{
  "model": "contrastive audio-text model",
  "dataset": "single English nouns, adjectives and verbs, spoken by a formant synthesiser in many voices",
  "train_examples": 78125,
  "gain_aug_db": 10,
  "input": "waveform_16khz",
  "tokenizer": "word",
  "vocab_size": 118,
  "loss": "sigmoid",
  "embed_dim": 128,
  "encoder_arch": "mobilenet_v2",
  "encoder_norm": "groupnorm",
  "encoder_activation": "silu",
  "encoder_weight_standardization": true,
  "encoder_padding_mode": "reflect",
  "encoder_drop_path": 0.1,
  "encoder_depths": [3, 3, 3],
  "encoder_kernel_size": 3,
  "encoder_wave_channels": 64,
  "encoder_wave_strides": [5, 2, 2, 2, 2, 2],
  "encoder_expansion": 4,
  "encoder_widths": [192, 192, 192],
  "text_encoder_causal": false,
  "text_encoder_width": 192,
  "text_encoder_layers": 6,
  "text_encoder_norm": "layernorm",
  "text_encoder_norm_position": "pre",
  "text_encoder_activation": "quick_gelu",
  "text_encoder_mlp_ratio": 3,
  "text_encoder_head_dim": 64,
  "text_encoder_fused_qkv": false,
  "text_encoder_bias": "none",
  "text_encoder_qk_norm": false,
  "text_encoder_parallel_block": false,
  "text_encoder_inner_norm": false,
  "text_encoder_drop_path": 0.1,
  "text_encoder_positions": "rope",
  "init": "kaiming_normal",
  "residual_init": "none",
  "optimizer": "adamw",
  "lr": 0.0014,
  "beta1": 0.8,
  "beta2": 0.99,
  "eps": 1e-08,
  "steps": 8500,
  "batch_size": 256,
  "epochs": 27.9,
  "lr_schedule": "linear",
  "final_lr_fraction": 0,
  "warmup_steps": 170,
  "weight_decay": 0.4
}
Rows from block 2 of the text encoder, named by matrix and row number. Rows with one number belong to one neuron. Each number is 50 + 12 x the weight over its row's rms, rounded and kept within 0 to 99. All counts start at 0. After the name is the row's rms in percent of the matrix's.
# fc1: MLP up (text_encoder.blocks.2.mlp.fc1.weight, 576x192), inputs 0-191
# fc2: MLP down (text_encoder.blocks.2.mlp.fc2.weight, 192x576, transposed), outputs 0-191
fc1.408 103:65 59 45 40 49 31 50 39 42 46 41 52 41 81 60 53 51 47 55 49 49 58 66 41 49 45 64 53 69 83 60 32 51 61 67 48 48 72 55 38 43 61 70 70 41 41 77 22 49 57 60 44 53 66 61 74 45 50 28 58 57 72 43 48 57 58 29 57 43 27 61 49 52 41 50 45 56 25 52 49 40 59 53 28 39 55 55 45 30 29 65 41 54 53 35 56 42 48 48 41 68 55 49 48 39 50 31 53 41 52 51 40 46 49 50 57 35 43 65 35 35 61 48 49 40 83 47 44 29 52 58 56 36 53 42 47 37 35 80 24 54 49 63 52 40 61 41 58 51 50 57 54 63 46 37 53 53 60 57 41 43 49 55 53 41 44 49 48 54 32 54 51 44 61 54 49 44 33 35 43 15 53 49 21 62 53 61 31 29 54 62 37
fc2.408 096:65 64 48 32 82 43 59 32 28 42 30 36 48 63 55 41 55 58 58 52 54 48 67 32 60 42 35 45 54 74 35 51 42 61 55 31 37 60 49 38 56 60 45 68 28 39 56 26 55 67 65 45 74 55 61 63 52 69 49 58 54 64 47 37 58 61 36 39 45 51 71 46 65 52 65 40 52 32 56 25 47 52 66 38 32 62 57 36 37 46 52 48 63 71 39 66 35 48 52 27 59 51 47 49 32 44 50 57 31 53 74 53 47 58 52 70 39 62 47 64 25 62 52 31 38 67 44 37 38 50 63 58 35 52 26 68 45 49 61 58 59 47 47 55 49 58 54 57 39 53 67 48 64 44 28 62 64 46 42 37 51 55 51 58 50 38 57 53 45 51 67 56 54 49 55 39 60 41 42 43 32 44 46 41 69 25 50 27 42 45 65 43
fc1.409 089:58 67 55 34 52 51 50 26 34 50 53 30 48 66 63 57 56 35 51 57 50 34 51 45 52 54 57 34 71 56 50 40 46 45 51 33 43 64 49 51 65 50 56 53 42 40 40 54 50 76 50 77 53 47 59 68 41 59 42 70 44 61 55 54 43 46 43 64 40 40 32 42 51 55 26 54 54 48 73 45 58 32 39 51 36 74 38 42 60 54 68 55 64 59 51 51 55 47 44 44 52 50 47 35 49 29 48 63 33 42 41 65 32 36 60 46 41 47 53 33 40 62 46 65 41 42 09 49 45 37 47 64 36 47 44 50 62 62 66 55 80 40 37 40 56 64 28 69 37 84 80 78 52 55 27 59 52 47 54 41 64 63 42 39 46 59 47 39 56 50 61 63 46 62 35 32 44 51 43 44 51 46 40 30 51 51 63 54 27 64 55 49
fc2.409 083:47 61 59 58 35 63 50 49 54 74 80 53 42 39 49 48 40 49 37 66 35 65 40 62 38 39 64 29 55 62 43 47 52 28 53 60 22 56 61 56 55 39 33 41 44 52 44 54 67 68 49 27 42 30 55 66 46 36 56 69 57 52 50 54 35 41 41 59 59 60 56 44 77 46 40 67 57 25 39 54 35 61 23 49 48 54 51 36 59 46 45 36 59 53 43 30 74 48 59 55 39 48 36 59 46 45 48 64 58 59 64 63 42 48 24 49 70 51 41 61 53 50 54 45 46 38 50 57 54 42 15 53 66 56 55 67 61 50 36 67 41 54 49 33 59 45 47 49 40 57 51 59 51 68 42 63 61 42 30 52 78 53 39 56 65 77 41 56 60 50 46 39 54 42 25 32 55 32 52 58 52 42 32 45 25 67 67 45 49 60 36 60
fc1.410 096:49 46 33 56 51 40 62 16 31 50 48 48 58 48 63 47 57 39 46 57 31 34 62 37 66 44 56 55 41 54 53 46 47 60 58 55 50 57 64 40 54 56 68 60 41 35 49 52 41 51 61 32 49 59 51 74 56 68 50 51 41 39 55 37 48 59 21 61 64 68 45 59 58 35 35 47 51 38 65 68 56 69 58 52 12 71 41 36 60 54 56 50 69 40 39 61 44 33 67 37 61 40 58 50 48 41 40 66 52 48 42 50 29 61 33 73 35 52 49 29 41 41 59 59 39 45 32 52 49 49 48 64 39 38 52 39 73 59 57 36 56 41 68 30 49 37 46 44 43 68 79 62 39 55 30 62 45 64 80 31 45 48 33 30 59 54 55 42 43 42 46 71 32 54 39 45 57 37 69 46 46 46 43 43 50 52 45 62 42 52 56 74
fc2.410 082:32 41 44 44 38 62 58 78 71 51 62 47 46 52 58 48 59 42 37 40 53 53 70 59 37 68 64 57 70 38 54 50 63 52 61 56 58 50 39 47 41 45 42 40 47 46 63 46 56 39 54 76 41 47 46 34 40 44 38 41 56 17 45 66 60 52 50 50 51 32 42 47 32 40 53 42 66 56 41 56 59 40 41 41 66 22 62 51 48 36 58 55 28 38 71 49 48 71 45 54 54 46 40 60 67 67 46 34 52 65 44 56 58 61 59 27 52 55 51 48 68 55 50 36 49 52 65 64 70 50 35 52 54 69 37 42 35 44 49 23 38 43 53 73 70 44 48 65 40 36 37 34 73 54 69 30 50 48 36 59 53 57 70 53 56 71 34 47 47 42 53 30 38 51 56 48 51 79 36 56 24 54 58 45 40 30 56 53 56 51 50 18
fc1.411 121:43 58 46 62 48 40 42 26 30 47 56 57 53 50 74 52 57 34 42 48 27 41 57 28 52 50 63 53 59 56 59 25 62 59 65 58 43 65 65 32 57 53 76 76 40 29 50 48 40 63 53 39 43 56 53 78 48 74 27 54 46 28 58 47 48 58 43 68 50 35 48 49 57 31 28 49 54 45 59 64 51 68 49 48 19 76 50 44 46 42 69 55 67 32 63 61 52 31 59 37 57 45 41 49 52 36 34 65 44 50 42 52 30 68 40 69 21 44 58 11 48 49 64 61 53 51 47 54 44 51 47 58 33 47 55 41 52 57 59 29 62 45 62 37 49 44 39 50 55 63 71 66 47 50 37 63 43 63 63 46 48 49 48 34 57 51 38 48 43 50 47 62 48 57 46 41 37 25 41 48 42 46 44 32 44 59 58 57 38 58 56 58
fc2.411 116:42 59 39 60 28 70 36 64 57 51 78 57 47 36 63 69 56 49 47 33 56 45 61 54 30 45 77 49 76 41 51 34 69 55 59 44 56 59 52 46 53 31 51 59 54 43 56 68 37 54 37 58 27 56 59 48 33 58 32 44 45 23 59 67 70 41 43 55 55 31 46 59 35 47 35 74 73 53 45 64 57 55 40 52 49 53 43 50 38 36 51 64 52 25 80 50 61 48 66 44 59 48 32 51 64 51 46 54 45 73 34 52 52 71 44 42 41 48 54 38 69 54 57 43 46 50 63 73 46 44 29 57 48 54 55 46 46 51 58 39 51 39 51 54 72 42 45 41 42 51 49 41 71 60 53 39 34 48 65 50 62 50 67 39 53 82 34 49 53 48 40 50 40 47 40 25 65 54 38 44 40 46 40 31 27 38 70 65 47 66 50 36
fc1.412 104:39 43 29 71 55 34 34 33 32 42 55 66 50 45 62 49 63 43 50 22 33 43 65 32 43 58 50 49 42 57 64 39 63 60 61 47 70 50 71 44 47 58 56 67 50 29 45 64 32 51 45 49 53 55 68 63 45 64 48 41 45 46 60 43 65 75 35 43 60 48 53 60 40 53 52 50 50 57 57 49 43 49 43 49 52 63 53 31 38 33 60 44 53 62 50 59 33 44 57 35 63 63 41 59 46 41 33 53 35 31 53 29 39 57 51 60 38 39 61 08 54 38 51 55 23 70 47 48 41 52 62 66 40 13 52 58 51 27 61 50 53 51 62 42 41 45 29 42 57 55 66 62 54 59 38 53 40 50 59 24 53 40 79 46 51 53 63 52 37 46 39 57 42 45 61 47 64 36 34 46 53 49 36 42 44 63 55 58 38 55 76 77
fc2.412 132:48 58 76 28 57 51 73 64 68 66 42 26 50 66 51 61 41 44 30 70 71 59 29 58 58 46 58 46 51 32 50 66 39 49 42 48 36 53 31 58 67 39 35 31 45 67 36 32 65 45 48 52 57 52 28 35 59 38 44 62 68 58 45 48 27 35 65 56 49 53 47 40 50 64 52 42 49 49 61 44 49 30 60 60 50 51 66 50 43 70 32 38 52 46 41 31 44 56 37 60 44 38 53 52 66 58 56 56 70 49 43 62 54 39 42 45 63 66 38 76 45 54 58 52 53 32 46 47 75 38 40 39 66 66 41 47 59 54 36 42 38 44 38 62 56 38 72 56 44 54 33 41 35 39 69 59 61 46 26 63 42 62 43 80 73 46 38 41 60 59 62 44 50 48 42 62 29 44 57 59 41 50 56 59 42 44 41 44 68 44 32 33
fc1.413 087:64 32 34 33 64 29 56 61 48 49 38 48 41 44 37 49 62 64 45 65 31 51 49 48 55 66 52 44 51 74 48 50 58 53 57 34 55 29 68 41 49 59 56 47 36 44 55 39 46 51 65 69 66 53 63 59 57 52 58 44 51 72 40 59 55 76 32 55 60 67 79 76 49 79 53 39 42 43 40 43 68 50 54 55 44 49 61 28 58 43 57 59 44 66 53 64 26 49 45 51 60 54 47 60 41 51 44 47 39 49 65 44 55 42 44 61 45 39 51 66 23 74 19 32 25 48 34 29 40 48 78 60 46 34 49 75 52 44 54 59 53 62 48 47 52 56 45 41 37 51 49 46 47 62 34 48 44 47 52 29 58 51 33 55 51 49 79 38 23 37 49 50 47 41 47 23 42 62 52 45 45 68 43 62 62 40 65 43 46 57 60 41
fc2.413 086:34 56 57 65 41 53 23 53 41 48 65 39 67 49 85 62 44 51 56 22 35 42 44 27 31 46 67 46 60 50 52 49 72 51 60 55 35 48 44 52 68 48 55 70 51 27 41 52 34 63 29 55 47 50 39 54 40 67 35 61 44 49 43 43 63 51 54 61 44 34 39 32 50 36 51 50 63 70 57 47 28 47 30 43 48 64 39 48 48 40 57 43 54 43 72 56 54 50 47 35 50 75 24 45 76 30 51 58 41 53 47 38 38 53 54 49 43 57 56 38 62 37 70 52 50 58 50 54 46 49 40 57 32 54 46 30 42 46 59 54 63 38 46 38 51 56 56 51 66 47 77 62 66 41 67 53 50 47 38 57 61 46 73 57 60 56 37 60 49 71 62 41 73 54 65 44 68 60 19 57 49 18 45 45 30 66 53 47 45 56 43 51
fc1.414 102:47 39 50 36 53 47 26 50 34 56 39 59 55 52 48 59 45 49 59 24 59 49 42 27 43 57 71 53 54 62 48 47 42 72 76 49 41 50 60 31 43 30 54 73 36 32 41 54 49 77 44 46 40 60 42 58 21 70 25 68 73 59 38 35 63 36 43 81 44 35 71 39 61 51 32 49 63 50 48 38 47 62 59 44 52 56 53 49 37 46 72 51 42 38 57 69 56 25 45 27 55 52 36 49 61 40 53 46 44 51 58 43 44 58 61 45 28 49 60 50 68 39 52 43 58 56 59 60 56 42 34 51 30 58 43 40 43 49 71 52 79 61 58 66 58 56 52 37 63 52 63 49 57 43 57 45 48 74 51 59 42 57 60 52 47 43 52 58 55 61 49 43 57 47 38 52 59 47 54 29 24 44 55 38 41 75 55 36 33 48 55 24
fc2.414 104:73 53 52 67 47 46 63 55 72 49 36 55 43 60 57 58 62 51 56 59 44 51 59 74 75 44 39 51 50 44 37 48 34 40 32 44 71 42 54 66 50 56 31 19 59 74 39 41 59 35 60 48 58 43 48 33 39 34 57 54 32 64 52 65 55 73 51 43 59 33 34 50 52 63 47 36 33 56 66 46 62 41 50 56 46 31 44 61 46 59 28 55 39 59 37 35 54 64 52 68 53 52 77 40 37 77 54 35 58 39 53 64 58 21 57 49 55 46 42 56 38 49 50 61 64 63 43 38 57 50 64 41 68 57 63 59 28 63 44 36 43 51 60 33 30 58 51 42 44 36 27 57 51 44 44 53 67 38 56 64 43 47 36 38 29 32 53 48 51 57 46 48 37 65 58 67 38 42 38 72 59 56 61 56 67 39 40 35 69 39 53 62
fc1.415 128:63 34 48 37 51 28 70 50 43 32 53 45 45 48 46 58 65 30 59 59 46 57 58 37 67 56 55 44 67 67 50 52 50 56 52 47 65 61 75 48 44 59 61 58 47 46 75 43 60 46 62 57 64 39 58 75 58 54 59 34 43 43 47 44 64 63 43 46 50 45 44 50 47 39 55 37 43 50 59 49 54 52 43 40 31 48 61 19 70 33 59 67 48 46 59 54 49 50 49 45 82 54 47 46 32 40 16 46 56 55 37 61 45 41 64 71 41 31 69 50 45 49 45 51 28 43 22 47 50 43 51 83 40 45 59 57 43 59 58 29 58 35 60 46 54 50 24 58 39 55 62 56 52 52 21 41 53 52 68 33 56 63 31 49 42 55 50 50 49 40 57 48 33 61 52 25 50 66 42 58 47 57 43 42 75 30 60 49 22 71 61 44
fc2.415 119:47 35 52 71 13 54 52 51 46 39 56 52 52 41 51 53 60 36 62 44 39 41 55 44 44 50 53 41 48 35 60 45 53 42 49 54 72 44 44 56 49 64 38 46 72 41 71 47 49 52 55 70 56 31 61 51 47 49 74 39 19 39 49 64 67 61 39 39 33 45 38 37 52 43 59 48 42 59 52 53 52 36 31 38 55 44 43 39 77 40 45 55 31 53 65 53 77 62 52 57 64 63 48 38 45 36 39 39 54 47 33 54 51 49 70 48 53 36 64 37 57 30 53 67 40 51 46 53 41 58 43 63 45 58 64 47 28 30 52 21 40 37 56 41 52 63 50 67 59 36 66 66 39 59 52 36 56 23 61 47 70 53 50 43 41 66 54 51 67 49 65 40 34 45 64 33 73 71 33 75 61 55 38 43 66 50 59 72 43 65 56 58